{"arch": "convnext_v2", "model": "multi-label image tagger", "dataset": "pen-drawn characters of a made-up script with 800 signs", "train_examples": 395000, "image_size": 32, "crop_scale_min": 1, "horizontal_flip": false, "color_jitter": 0.1, "isotropic": false, "norm": "layernorm", "hidden_act": "squared_relu", "layer_scale_init": 0.1, "moe": "expert_choice", "drop_path": 0.1, "num_experts": 16, "moe_every": 1, "expert_mlp_ratio": 1, "experts_per_token": 2, "shared_expert": false, "patch_size": [2, 2], "depths": [2, 5, 5], "widths": [64, 128, 256], "kernel_size": 7, "num_labels": 9, "mixing": "mixup", "optimizer": "soap", "beta2": 0.99, "learning_rate": 0.003, "beta1": 0.95, "shampoo_beta": 0.99, "eps": 1e-08, "precondition_frequency": 10, "max_precond_dim": 1536, "one_sided": false, "adamw_lr_other_params": 0.0012, "max_grad_norm": 3.0, "adaptive_grad_clip": 0.02, "ema_decay": 0.99, "max_steps": 10600, "batch_size": 256, "epochs": 6.9, "lr_schedule": "step", "warmup_steps": 530, "weight_decay": 0.05, "adamw_weight_decay_other_params": 0}
Rows from block 2 of a small multi-label image tagger, named by matrix and row number. Rows with one number within an expert belong to one neuron, the router's apart. Each number is 128 + 32 x the weight over its row's rms, rounded and kept within 0 to 255. All counts start at 0. Numbers have three digits each. After the name is the row's rms in percent of the matrix's.
After each expert's rows are labels from the 100 images, of 14848, where the router gives the expert most weight on average: "responds to" is what is common among them; "colour at peak" is the nearest of a few named colours to the mean colour under the peak. Only what is clearly more common there than usual is listed. The data: pen-drawn characters of a made-up script with 800 signs.
# router: router (model.blocks.2.mlp.router.weight, 16x128, trained with AdamW), inputs 0-63
# up: expert up (model.blocks.2.mlp.up, 16x128x128), inputs 0-63
# down: expert down (model.blocks.2.mlp.down, 16x128x128, transposed), outputs 0-63

# expert 6
router.6 113:140153182113145096119092089143113135160055091131119111112117121124168096130085091097188145073174153134177135127130128091097166065113172153116140168045102132170146118119120152088156151084174119
up.0 112:184186110149176168130108119079109075084151156116098123102118096119075112144156132126125044069115145101174110126064131140145143148076138136183102076129089073138130135113123093053079121108129162
down.0 103:114143116044152148151128182166131096118157177130192148128146194109144171151207081126119140156122150100099052103060135118102150109104083104093122116142154207120057143170136126135176095133115105
up.1 096:179132160195131152106101190145100125116144126157157080153090096034205094134168056083223095160119115097108155177123106095100096141093098161146107200087143111124071118115138165114122115142117146
down.1 098:156095103085112129161072136139116135164098170125152127101174150118154155124082188097130117082190200189188148129144086167197098108094150107157146117105145141147143151139196164181116086189124158
up.2 109:082145114128147106159119150097120131160076198160115108121108181130119106149087097118128171084190091047116133079128111102133140119126095129191137117101133119157109082047129099167118133137184064
down.2 102:129188160128161106095101177093152118088112197135136075085124148174123095115153164110156162049135092110107126129153081118155158090130144131129115109164120144126165114111133049153135137143139102
up.3 105:025126046069123121128149183158109134143061204139139153127174113183086163140132121108150124155175155140162151116082165152106132098107099064086150164113073150154143104097154101101160114132149151
down.3 107:162079088145163160123123116202090156088124125162135095143106094169177096083157151159137169113115144096135129115141205146171117100120134150126159076096081134124119100127084121151083178115155133
up.4 096:115133133115112166119088124115157099098134181145083123133107107134199156145117066110077072134130088125144112109114164108133129129128163105136086106144150092143108078094121104186190102142146143
down.4 102:098172168124124108113149126114110139137098128116122160194172129175112096092164106135129131116120135148146086150146159103135101169094118099127097102056088142126087070065141098122068158106180090
up.5 090:120140151178129165152092124148172129124123130105122165117141110138116089122136166068114155178137110160130176118130152126119155157153118083163087166111134111124161163091167120166152123151111059
down.5 095:156153110151176149138126117154122101147157121136115132090131116175142137114147131157182114136148182121156170145136172093140108136130181131126127117157178090153097174154178070073118094099132189
up.6 120:141102115178159151099130114114138127236122102118130109111187175133159114155091132128125110070126181152165166175080100098182171063179120099109147097108107110127170167112090156192123122097096121
down.6 109:142173168122141120201115150126104151134111109107175170086131146149117080110129116196054110149050106122120129136058110104137097084161110143129131117180147102149177118087199142128158140163057103
up.7 089:138073143068128064109099098137198103130168138150109132105126127193107118102180175152107127165110164126161130146122102191126152152182157131090118120100151151166168131124116130138147154204157142
down.7 100:145109109118124163139156089162136164172166151115147159125125144091092121091134102108113101117144175106126173143180154128050185087161209102184103158074080145109145127080097105138194143234117129
up.8 095:112131197123120116072097121159150123080156158154156144167129125130093125099148197107170137149085157147111105123189109146116135098087144102094115170107166171166103083126046160107136084087056108
down.8 096:108163107127135126085152141071127138124120131094054129140165136136166115092110127143091121091161117126116114110117152085183093136103131113170133163085143112098189142182068130126107085144111073
up.9 106:166139076064140144095112090131114107194102095177104140115074106143139139140131102182134163168160139095064122121126130106102151173116097121131090095103046121131136149104177123140143059165189081
down.9 108:142176168168130122145120102145075133149098121157124109173181112086098107101083146076121142100105189115166127154204103148136156161097160143139131121118169091094148107166160143113155085175152135
responds to: four strokes
colour at peak: grey

# expert 9
router.9 087:133056179128135177105154122097090122119131091163084164137077131172151095079087212126131120123142134135148140138133213156120160114175123147134114172152113161127140165143130199144088134115132137
up.0 106:122079122133115125173060127120112069101111129203128167138132159164152111099115115165122172123099167063095124143135151133141126148124156084102131167156128188134134088117149212140051160166145098
down.0 105:081154099153144119131122065167086097171153050148085164118120149123130116118046182108157142185165151172113028117147116105107104116142149130101133194169109137135124164094104119125128108127127148
up.1 097:107136124119146144145198126107104088090200168121131109122138154118152118065119145108138136175087109141172179092137163160109103057131098125145111123189149109140178083135119143074103113132218117
down.1 109:082168187126157148164060134123134145093107095146103118115111153185165132144129118170172124107163098137114100089128101169135140194188101150134162121125134114106101068072047113138100104096177079
up.2 110:157139094126133158149169121125100105087143070173106123113000171177098152142149169110115107110118137137107147085104126138135106135091111122157123132125096108092149175137153147144178142117091086
down.2 110:145137170137104187104188119148109179081086121090160163118065082123136153043161110064096140161188098101140138140121132141103125056091116116187145129104127155142082157086063142166127118133124142
up.3 096:139082142090131137137203094130140134226108157145099110144071045105125105114119118164123114092105189185121145157145034117112125164151153114108068098096156131158099159139137049119072100113089187
down.3 102:174106126126138074148125156149114137121072166123093127042185152182176129107108124143161124102144117152104171122105126141130120119073150089161194156180168125065119118134106085139140093049155136
up.4 120:160135068146182089090057110139160144127112171103112210085131085131132098183160145147131114071202114092120080146094141150086102116166094164127138113120131108118110183153168146114154103116096172
down.4 105:194124108128154102120108159119160152141120123115051122203127148111132149115162070188163182097133118195153100175129139157120131076120100120152116098153121106141103140124097142162118142133170152
up.5 103:167145060123138181106102088149148098110095097147148084115165115186151173155132111160149154150167134155136135156182085164154076130152177164112151054104110113175139181079101128170115165101135199
down.5 103:199149113091108161133132168180183175094145102159085137093084187121132075150130134172122158103103116121077174087136182116168214117130152171159147113077089127117175140115106122122128107105165107
up.6 104:132162112157181108091136120116198106091131134149152102131111084104140097138126143160132121082084148093095116179075094115159097148168115141097143107130060185117091098119105164087069110106174117
down.6 100:119149204146133124095160088155142113132075068119171121095132112114133157148107110123143149164074115103064120158185150175075141105136131146102122114188133127128105063165130054069128122149120146
up.7 104:113134146153150116172116137080124119125146096158072150120089194078170153107112074145114123116174097116095118101169111098103137109142144118132138129133095160137120138118111121148180129175130148
down.7 110:152140133140110182150140157180097169148170124119108142102118099150132105157096091135161072123069181108117127107133080142090066109204140106173125166164140155054114141094159142122085110132087120
up.8 100:109094194179130090147133145116126119076165174111117100080165117157095129132139100142159138183144129160050129167126152152085076106091143129110165160178149125147151131146175195151127153122088145
down.8 108:139134064134148091081097218148176111126113043119148130168163072176102125083168151160102151071147093072137091134107173077110142112138128128114204124110106083145090103111096151176133158138110086
up.9 100:171112114085067137141164153076118116141138161137136109170130121102129131198109171141074135183162099064141166138092100113136134103145112131122155089076103103085179087133145195178093164153077161
down.9 095:070178165155135132190082168070086067125144136097141117172182097110087122140139179122143171069079097105147122097156189183072078130107112114185069122097135132099164178077096110129159076132138094
responds to: thin pen; one stroke; only straight strokes
colour at peak: black

# expert 8
router.8 093:112130092142164104144124146140133119100155131101140151187179134158129055164085160145167125088139177105153189152163145162030116152146135124125149108093121162165128124095141203147083112191173139
up.0 106:084092168103118132135118110122135111147216122168112103122052141145120124094110130082131116141115181172123111071078128150094103176123109149107130150153094109081158108163128093145048155118143170
down.0 109:127149138125135132146134112083152165227157080114115100162179120168130130129134111141070137092093115149071061135126120128196114101084146190170138156079119111173166094173131124088123115152129074
up.1 096:080101102105153130142172181131072099182132078160130122146172136095108121204115116149097106071129120113136128102086128128090143075139106127151115190134110143097095122160121128127109101119140104
down.1 096:105195110135170175095156050109126127104125124109124082179117164160123084142121118145127121118117180124147155113100130175081159118109111131057115159120203200181160177103151121122111126147146113
up.2 106:163129182162180150120201092129077179173063130141159103106161049168087126126150110120071125112159088147149155152126111184113127137153178148107124101166113204151131146131128063113137156150131130
down.2 106:118086145143102131105133150137164119084120081117128130088126143077081145136137188079181131151092128173109129192142135144110196120138129140169115133176145163128169122125067141137161141067127098
up.3 107:123113108159122070157101140061147103075092142128178116124096108169149162107118125090113194137101074119102107136135116076115119199136152159094189016086075111158149101113147179149144087184125142
down.3 105:165163141108104133149117179182095131099096122112164130144154100130106104188140120147134033133127184085094157134130141126124054153151160091151132142147066195133146180125112141137170101141116152
up.4 108:141160150139133045127146132138156136176152076104146128132156124099128085130162129178102132124131123152140144077071105140138126118125154113103122154128091153115070178117110107171113164143113119
down.4 102:125153136152170123131167124084084102172142126141085139112115082136184110087124131165167127165134186118083148190150184138113165136122092119101135097126065135145172113215112157123179098088101163
up.5 101:110052104134142086111163101150105144124143135119149101176090100138166167153086179100097148160145147083140073102114121134101096078109147129151125087113126162108080179130047192139127130132141115
down.5 102:136132091128161116098102137112172108179106190186127132120158189118146118165207095125151118111183126095104124158122179177118068168121150110116091179112113126111159126143159099157125096161084135
up.6 105:111186065129082146187100146165159117102172141107121091108135131159155106186138166136112139120117127120128076181108121164118151110194112148105081162131098083172101075166059122085115091146139200
down.6 096:098099152124179103133170141135111085164138123165119111157144121160086130097102197118068170159103049084147091179127131122093127145104087099149102132117173210118187074121104110109148143156189104
up.7 105:126164153134079085068090150127059132190159131185162086174090151105088123091120115139092126129141176090076171110132093164094085111134098148108126103112184122100111132156101079139150168135116141
down.7 103:095111194105086113181143130148071173098115153116124125116145149113118148200146097137159108132144167121090150144169184119159135129056139122115116098135131141103155165113153120097141209090085096
up.8 121:142124076102147083087115174118148166093050115115172123093129126170103163200101108129144137128212132120112086187146167147080170190154104161161095023107099130158158159202146147151111081139142067
down.8 109:157138099174063074092178151136157100079153127143160160174157162138152105094083113156113152105113144076138150087106109120130165125126123145120161155123089131123084135122071147073121130143114159
up.9 100:159089106147130112149154125131141082083085084186072138099068115116163091055125127185128075103165084052159153079180074150152181156175070180137128142083164161131079169133172146170115098082099147
down.9 092:146118126112093070122108102143104081199199112113145091082144127156128128087102099205126110112124147146147156179154173146160079105132075120042142135079161182108152224146155117176060088147188152
responds to: only straight strokes; one stroke
colour at peak: black

# expert 5
router.5 107:145141148062137101136148176095128157156140152111124107157119107091179086121154173048149075153185173137165161156164132122154097128055158088170153112078113141090109149127147112169143097143117080
up.10 120:147131163101087136150107157109119090152102168126116127153133165140205143176139154151126132111099170122176169135231086138137155158084163121112153133147180152121127023114141095183120116114125110
down.10 108:132117095202069129068164127163176099138142140111054201147110102099176172115099101120110124135114180167182184173160166152080106154157194127134164125122137136126139124110188162139050108156143167
up.11 094:056159163102099074142115111127074160147080162120144125126114115083074114194145129123129120142141099031135120142093119102154209185152097160144145123120125152142120105155130103110156183157139113
down.11 102:152141143138122137088131100088126096130125101110104197128127104130135137174068099124109104105166103193112070105112209150180126105112068135142173143120177127107105091186167109171136131089119103
up.12 102:178148084073144171148104106153123075101058180162096160181099130149112135129131156155128089122105147131061162077103134156097117079121198125166112140104126134138085156138082147096120141174124116
down.12 105:088174102146118144087150104120111112182146107149147093119124149092127115124123090133079110050128092107149120102112189094108183162110098099162120123118161176134120129127136073112197168085120129
up.13 108:157142094188121171140096113146115173110116138146118064098176075112145141182147081125136108165122073128101173167166099134158106169096112102141091108081098107104080172183153134181141145134126143
down.13 099:092207133085108076135082144136111115098161120195103093127130076100086166111150185179145123151129140179112141154057118148151160123175144166113149153149089129140102107149082091097175078131135129
up.14 091:102102158137118148128173089169107138103149115088179092044081108139095157138137108103112103100106088139153136151148169166181156127120170154210062122126167113142094089150116163173139116083098100
down.14 092:125121117180159135125101154166128070148113116128108123170112144112138186082158141116134077107159183091187096090091134156098107162095047183077122121097096074059150173100088072127106185185140107
up.15 080:127143103120096193101121148105105149068187118141089124114169138111123153101147151119112131164132119195132082137086127136121129126198124112132199100120149105124173076152142167079084181121151175
down.15 086:109140169116092122085078072162147119126167109171138174170160106104115164145092089113134130118174119134184164133145147130108065157140114065111190099103107138104121106072144132111184119135143158
up.16 090:097129137141133167091129151179128097137113105073171110115136135147101085148119073140142187133105159083169131166158134129146130136076092100127175160122138141085066059103173137132138078099110106
down.16 099:104172102086109139086202122168064126110113191142145157097097091124086218168146127074162117110071079134124101109150149092123085118121126083137126152100175106127173073132134084121056158081166156
up.17 102:191118126121131100128102132092112180093163088194108131137089110090126133086131171123114123097128124091146070109099149152087136099108093135083138165076174105126147099117113182042168118114177086
down.17 097:180107136153105147149098119112104097130173150177177148144133124129138126179100158121148148061116131125102102186144181136128106118187176079114143133122094110116124077163115127087126139073167068
up.18 088:181091097214120178140171118112079167114152096096154138091125124170100111095115155089150161136118116088166176126160077094093146132122150110067145078135116083082122145138071146132133095184119134
down.18 088:105122147124071125067137212074147118128149113132163116146160134141137130107127147176156190153150169171108152116164111113128168155157122122159061105090170142092132156155101097166133122094103113
up.19 098:127135096123122110136105121162101114135153117170117151184166084111129104122110123100163109136111090199095134138148142118045090122138160094128112111078132183097102130075089079123191096152113099
down.19 097:135128060096086118124158167190096130105098129111125110167042154126128125123186159112159101100116096117160146117076110105077115097125113019125089121134120168129200077139101094116127166098121131
responds to: dark on light; thin pen
colour at peak: white

# expert 0
router.0 096:127131153099174116164096110144176155116088142125144159093166134148128156140163021125094142112176093097161082099163085133125127169135145180168154158090152084092145129097156083123176122084139108
up.0 097:044085159139141104121057173111134149120139113089105082148125161110095112140139120077145137094153107122138142143124112164151115137117119102138137157087122139141140156074161103190161122170126091
down.0 099:160130202120113157087114095106111127147170096095148066135086114127150116109172122079133145126077076171089091135071170152124097074166099118095083135169087175055134140139155104178150098113133124
up.1 097:116107052146143119178131124118114160088110093123131135074103106141096101118118125183140144163073118122150083131120108159171130031198078118179107090196091114101115129155130089106168125145109123
down.1 092:159077159174182184146055163070089131028166165142100093089100140126121077127131116103095145116146114116142105131113157145140157143103195135214100137088125168116130108131156146112139117103154109
up.2 095:127153096125103162178103154165120129092118136145061158169150098179109081116124126167142185124161152135135093136185195176152062236180109135144137131137172157103180099082049137177151121141142174
down.2 098:121174130102082138116054121099129108049186153124150141162086082153110158136079145076134142102138158139122154144102081118142088108108120160163093105149128147144142137125057152160152080155057164
up.3 099:142077122153128140106127124101137155164109124062144141136092127100085136120134078099108066111101111129113114159147155113144162095190089113142078156075152090122164141075073209104184124095164152
down.3 101:111112114096116156188203085196103163179177111175188140131171142054179099087144127134129157192142175101132138133071111095168105114149120130153115126144082115180165118139142092119144089108133147
up.4 106:093110147144127048135157140097142128106086176203112108132089150109201084125187112103105107093123100118137124168175132110107203129155156120064155149186128084106132152190130134072131132133144161
down.4 098:099192151154190067162118119132155094105129125166114106114160192135109110109157136119096167106127145056117077112122154092192118150168100085105084100101149120118112164141131176089133127142140170
up.5 100:133145102145159146135101124136122091082160143086119121139106183079097133140141128172139175049111120088102126109164118095131169166091136089175156146112120114166169113145121125141132194155175074
down.5 099:115125170103128105113130112112172103038160126111113150151101131157168108090143104105102135135139127133215126141150101129176120146157105114066105151146124091201133152109064094069101102145084094
up.6 098:134064133174148125144135131091096133091069176123162103112151144201123079124152166113167164114106176176115115111143127112061078156128171145164180147077123099146185180103134166100180125137121120
down.6 107:115111108126118108146089120167088165120132123185036139145122074144148122094092160150119073141155152141176083113123127175125150111106074130129147146158068096129129143148140156159151141091135122
up.7 091:142165113133096108091113180136113109156144137162154090108175164149129125083156068184123071170119081131178144129115141105110120118153117171156139129138115120116147166187113184139115134188132097
down.7 100:146156120150148097112148121126135093123112133106132051083167088126104076084147078100122110111116134126101178107142144111120161149097102111066093125121135147095091186162078170122126111096152174
up.8 109:157163135095074079159114147142139133132140163186117165122118168146169159090174074072146104152160095002138107142127099104118219120130130118165145133109126172121135119175152152237149073087132086
down.8 101:111105150162184141126149100125083102142081142100210126143122118134134117101112184106098128136104104047104155130067027056133136110169119128131128127135087174168124091122177119144112142108134147
up.9 104:106105129076132131103126112143125121116041142109105157118119093166144125146127123094136090136119128037113170140163092137110140142094141104159168140144166132095169130170100158142151162115136146
down.9 110:122151121140117195139159127123133114180138108126179121115120085117158108129092179063162121105096148139113108192136122145093147144194137177110138167145150096133192144119152095093081191190150147
responds to: dark on light; thin pen; four strokes
colour at peak: white

# expert 1
router.1 107:126080149158117147132080187127126104122160133140123096203143103102172126118143130182093121159094155141073082128083094133134118054114128077129072146195155181099186154148149118114114093100067085
up.0 089:179175162093159164078103145144132127167162207170166112107120124158126112125163126093118143066159126065134144086101160120136130147120130096130174144147128127141141073161123118130093169114136071
down.0 104:101131084123115151088124165121091076107161168101124135168162107148055101162124101169076134084125154125136126089159079113126127148133142189138122133130092110125136077213088180159133177124133176
up.1 096:149103130154097143084135066148157134135106118152130167165114109126177110139158133128117116158128192146143124110154087097147097087126123090141102108124109090088088111126089083120063075128124105
down.1 093:178112194174165105147142108125111177091117139131123145165121132156175111086206115095065084153119118059090157109106111144144197147097138183134156104144122148143142076131134068043101110121147120
up.2 099:112070175151093102190146120175106163119103105116127152088111055133076095152118143146164146151141178091119115138116189188099107059136202150139205044166142183080089177178113190167123137108097140
down.2 091:170170135135168109112151126068131130199126125108150099178132192102148127140098125119162125130159154091173100137115143111057209109096120110145138143124193025168098135148164135110083141146206128
up.3 093:081142125098184033121071102123175107059102111157121150148128087134157111101073101159190110105108135114142138120153123055088130184126164113165176149145127159104101128168137079147085112125104145
down.3 099:143108122176128167120109166131168098129199093138125159116155082166090127170070083153080147172100128119168140153131093131072131196168157084142131109162127185110125068170105134131126122150150135
up.4 102:163137144131107108132095124119076156093100156152092159161133172199124128090080133148180159077188136145128110128098141103159127114165164142095153131063141100118108091094126066138095138070122156
down.4 093:141082163166184070122084095147080117082150121178083161128158146125157151197148125091103124139126099138109151147105117148193079118121157121118138108146123092112132142163132204142117136154154091
up.5 104:111133168123108112139121097149099109079112123116075108094155177071142135142181195139138141201066100125097146130112070084134150119149126105156138138156109113135138137178136139097126172104114116
down.5 103:168064154096083119096121090131140062113202109106131132083132096084161138092124119168215134057186152094121145179159182106110094101156168049170118141122170141090160153105136137195146127164080145
up.6 103:146077152106156122135082130166126162088128174101070103113159121139105140140167164170155121146123132136076149192165072116098142081093098142134179171191071109121124108130134118145103090085166115
down.6 101:113152128114163136109132104129182133153230147128147064132142119091131142112089076102125109114154075139140088100172090148140119099141138117126144186123087140165183128116128114177198099093183150
up.7 093:125096125145101121149137124119163165133169128110139089171118101158135095121042165152082092124183231152141145109152171139113152124109121130140137129096175094143159146129107084126158063131145101
down.7 096:153152208192093072134134121121150181134100140183133145138138137077122179188142167143144048095133145106087090123169086087163136146079139090146127162118118082109103200096092126188100135136078077
up.8 096:110084120139161097137072161143122083124089111104146059093129160099108159118148076117123103166144095154157099106079091136097149085176154135163119155137124079111092178145147090097125105137126165
down.8 099:126074105092097144117133156168113123127147125125082158162098159130165099085093162155165151124135130162138194151128117125065121119160150171136173134133121142127099139114095095168164117094132183
up.9 101:142064120125099104141107115111171138107139097140152112143145121161127147130109137149106139101156162100124079069170153145117134148118153116161125105115077123228124127140179142174078181131063054
down.9 111:070125123132106152139139164189077147111106095069112182156095129150158075141130157077070190136112099150100147145165158057150092123113109108132058171118135119112120179113159140123108142163094110
responds to: dark on light
colour at peak: grey

# expert 12
router.12 093:162114135102148094108144071131081124124146113152108105151062157131084134180192175097168088120089130120136088084183125117165157165127118107109156177144109116137142142101165108163158163196130130
up.0 109:105131147131144175138183134160104092134079143140088114081080093152119123147165125134116141160174176152066197084083079168124152156103117118140089164113181131114109155171192064083090147152093111
down.0 112:119155126134102140086151128145154153119128097104152076145188125119144166184154144141181176124140124163106138108167166105171129135088152106117137098124102101091130164123116122184120175132143106
up.1 100:116106138134155143131049140158141089122119088162137146182145139185202116145122127104096109117120105102111109104064157127142124079088076092099167040101147089123132066169131124124110145168128129
down.1 099:146092105123136126162141094147130155140126146121105082172129062112075165136172122100123119183102157135136103112169134066113096117224160111133097146175123148175084123148125099139135124163192121
up.2 125:161143063129135082087112096243105105074169194116090167126116184158162094181140097142151121073120132172139092162108108126098143089122087131145033179072122151123118060121069133140131098134172143
down.2 115:127127140129153139150158041149124123145195159125120158156101176095075119142156142125028147162159180129103079136147138145117147142073126119131082135126115131110189126118091158104125137159121156
up.3 088:136097133144149124126163125158127133134139145104076126096087092088085103148077140175153170117169140132154146073116170142109150088101158198115151149148145153065117142124108083125112137093105075
down.3 090:137154126119085145076159101147127104083116161146048122116122067085133125053118159180168107167166122134148180144068080156103112105148107088096135154113103142076117133114103094133167062176141118
up.4 092:165188149084080151140174113082116160175140102090154124131114120123151166081146116166106088128134146121163142117141121167091137107105128179173112140135126119096096117236069107108124146155084134
down.4 096:147130172130127162101131127125092151108112152131146075122111182132134150163064113120129118142108092145101145107202185149144096139127180115098107144076138114126209096106156153134183149165155135
up.5 101:210159152132107101175135139107054078158100212118155137141139117141129147096112067145146118146144173106155101136095122182110156138135152112139138161097097145079177135094114151176060137147104156
down.5 097:158174114094211088097138106114130148136072138198119094151230099141101143091080149105145136100144115129110126143122176131165141115154151142155110067135134134063123123144118159090176118100105162
up.6 112:146099125078087114113053093102090181114181102160144129055074089121170119148160131126176160118151171080190134131133138138184164129187098131117092094097114135161112116166125168083103114140153151
down.6 103:132142060139112107120123146170121115134126116131140116122161184138125122091063147101158153128118088178100125109119139141095097107156135174140127186157110052119118108118081073069117094107088124
up.7 099:128065162075128115114141149092137171158086156158157143131123083026121169129165110143108110107080130108159132100092081124078097133142179184098064153143143168144176107162169139147124150162130165
down.7 095:140151165179113121078094172108085114172109075113122107102151171134140113105119074080134065101174126122150100138142195113159139094122117165138105170184142086106150142168129101103068136098134103
up.8 109:150112080129095092134129140161119152127127085141158144159092146058125066144086147122102148183107151189092120123139111109116052132111126140088175143151109130127140146094093113079134132097059119
down.8 109:069182140082098097147133141165079082107107111129141205136128102087099080144135148125136092160109141099099069168170152103154125089149123087153125111172153166127090096132133128091113141097109110
up.9 098:078113088136145152106094155147149104190073114118113083167160157143162150162100132102204149163183130094206138118130113151127115107105124156159145121145121149104095147170101162065148126129152104
down.9 088:115104098106128161162140148190171093045139167147099106138114127111106186139133150170161125123137048150171150157151083134134161156148136065125131133123133116161161155190125124104142118121098151
responds to: four strokes
colour at peak: black

# expert 11
router.11 110:107102131095173097175109158131129159135097139162140110150133147113081117123152119172126135161123081119149133134178107131139099149136091199156115060132121124124172120173139075129137124127095090
up.0 105:126092155158124072151148148156108083114136088141114135138131099138100174072167129158117077140106142138103113077041109101124163099116106141101122113112165166115155166157137172166103127140153168
down.0 106:116157156067047136151115108118106076179123108099146091155079166032135121113134156129143098095175151089148137186145058036153133133080162132112086168110133172196156118146130135209157129138114103
up.1 093:105104125132088163117092128130195186116131101082165194200135101146165150138126094093154109125115132168108099137125155136127083089096095090108086069103173151155134102211130149081121125105087138
down.1 104:145074144182118164159151126132141107137135107146131129061115116119088133116101101171116118122118078134134094102148099135172099103138093189124106134131086131111116125114113136110081155120107113
up.2 115:126134163128120144104133109060145121156125136139130152140136153139105105116123089106155160191072142159054178147058131161175109134129103145100090141160127173091148084171174122173154149165123142
down.2 111:138150107170137136136105116117180168083189097125085144080121102105142077114154139131134107094175103198150185115160064106162094195119164143087150139113114135145094151071155137193134088163128129
up.3 088:161147125164138161141102078144103127132106136115165120163139099116131166100107040140167126128141138083164171052181180121096112191122164126126135149102108102121163112147127115153112075136107093
down.3 095:152117179143158092149144123148190130102099142170160142130161164118166160107154148156072191078124136151119141112143169068103141096098102114131146070150134104123087118120143156189126144130144107
up.4 087:143091167120128145097113123120161127093134120129134127145164120141154111194123123132107189118171113123112092106146154068139132132164061138083154151152128142102150166082130074164158138112145127
down.4 085:180130171130182136133142153103158103055104123146104125119151107175117165139132127114119086106132113113070175136140115121176116110159109156088140179175124123142091167075138095140184169087128118
up.5 097:171155105122150158121203086204166120110202139143106085103095091083087098137138130155144124157137165116086085204150103122110127174148139160140144092172213143160109121106137161145111136165114099
down.5 101:090048126116179099144119158100099132130141100112167124092139157159083145088095110125130091089107078092101152151123076102147099132210130115122130134139092153124139138169183152090123172122112161
up.6 099:157149119066116136136142123120075106126138101113149143129124132117149162146107117164104093157113144085187088165135111156157162198219148172113135088114106157066120102078174149129108133180107104
down.6 102:076120142115135139099132150198129110108091129150128136192112177142138102110109133124171058118132080193097105113109150118158194120120117141085125090110159077113158104192128164128166118113149160
up.7 099:111092117110109130100144083116134177137165119147126165102146118090114132139187119098141086139120065103161107121144107158210066122151111108183135135157140138102126163146097137175133081146094148
down.7 101:160134158154109118158126124103177104118126113103146116157140185102081143119096140093158088096172094133111156092125130101147116139157126122118188064111151148150206150073141136104077092113179059
up.8 092:097156197165140119118144143131136165163128100139113165120020107099144173176085129098117100065105153100128129092089106141134193186115157083176167101125174151111120082127132127141139145138102069
down.8 104:138157102105085114152191120182123116152184083120097066183124083211103131124094094142111129107160084123130097158107164089090092121177149117166107131139143136128123138103126178159168146113159128
up.9 093:138131118144142096189158089151143099130144094140100107112121136095106155204113072174170155114137136090127096097118116178170135143133155092105153137123183145139084178123088110122074096122142131
down.9 099:135110142114147114164121105112067133107082176114113154132137101081139184082183109139097179129189099099164114095091116114105221180155145123144173129173123131171187135129149119178108090145090169
responds to: dark on light; thin pen
colour at peak: white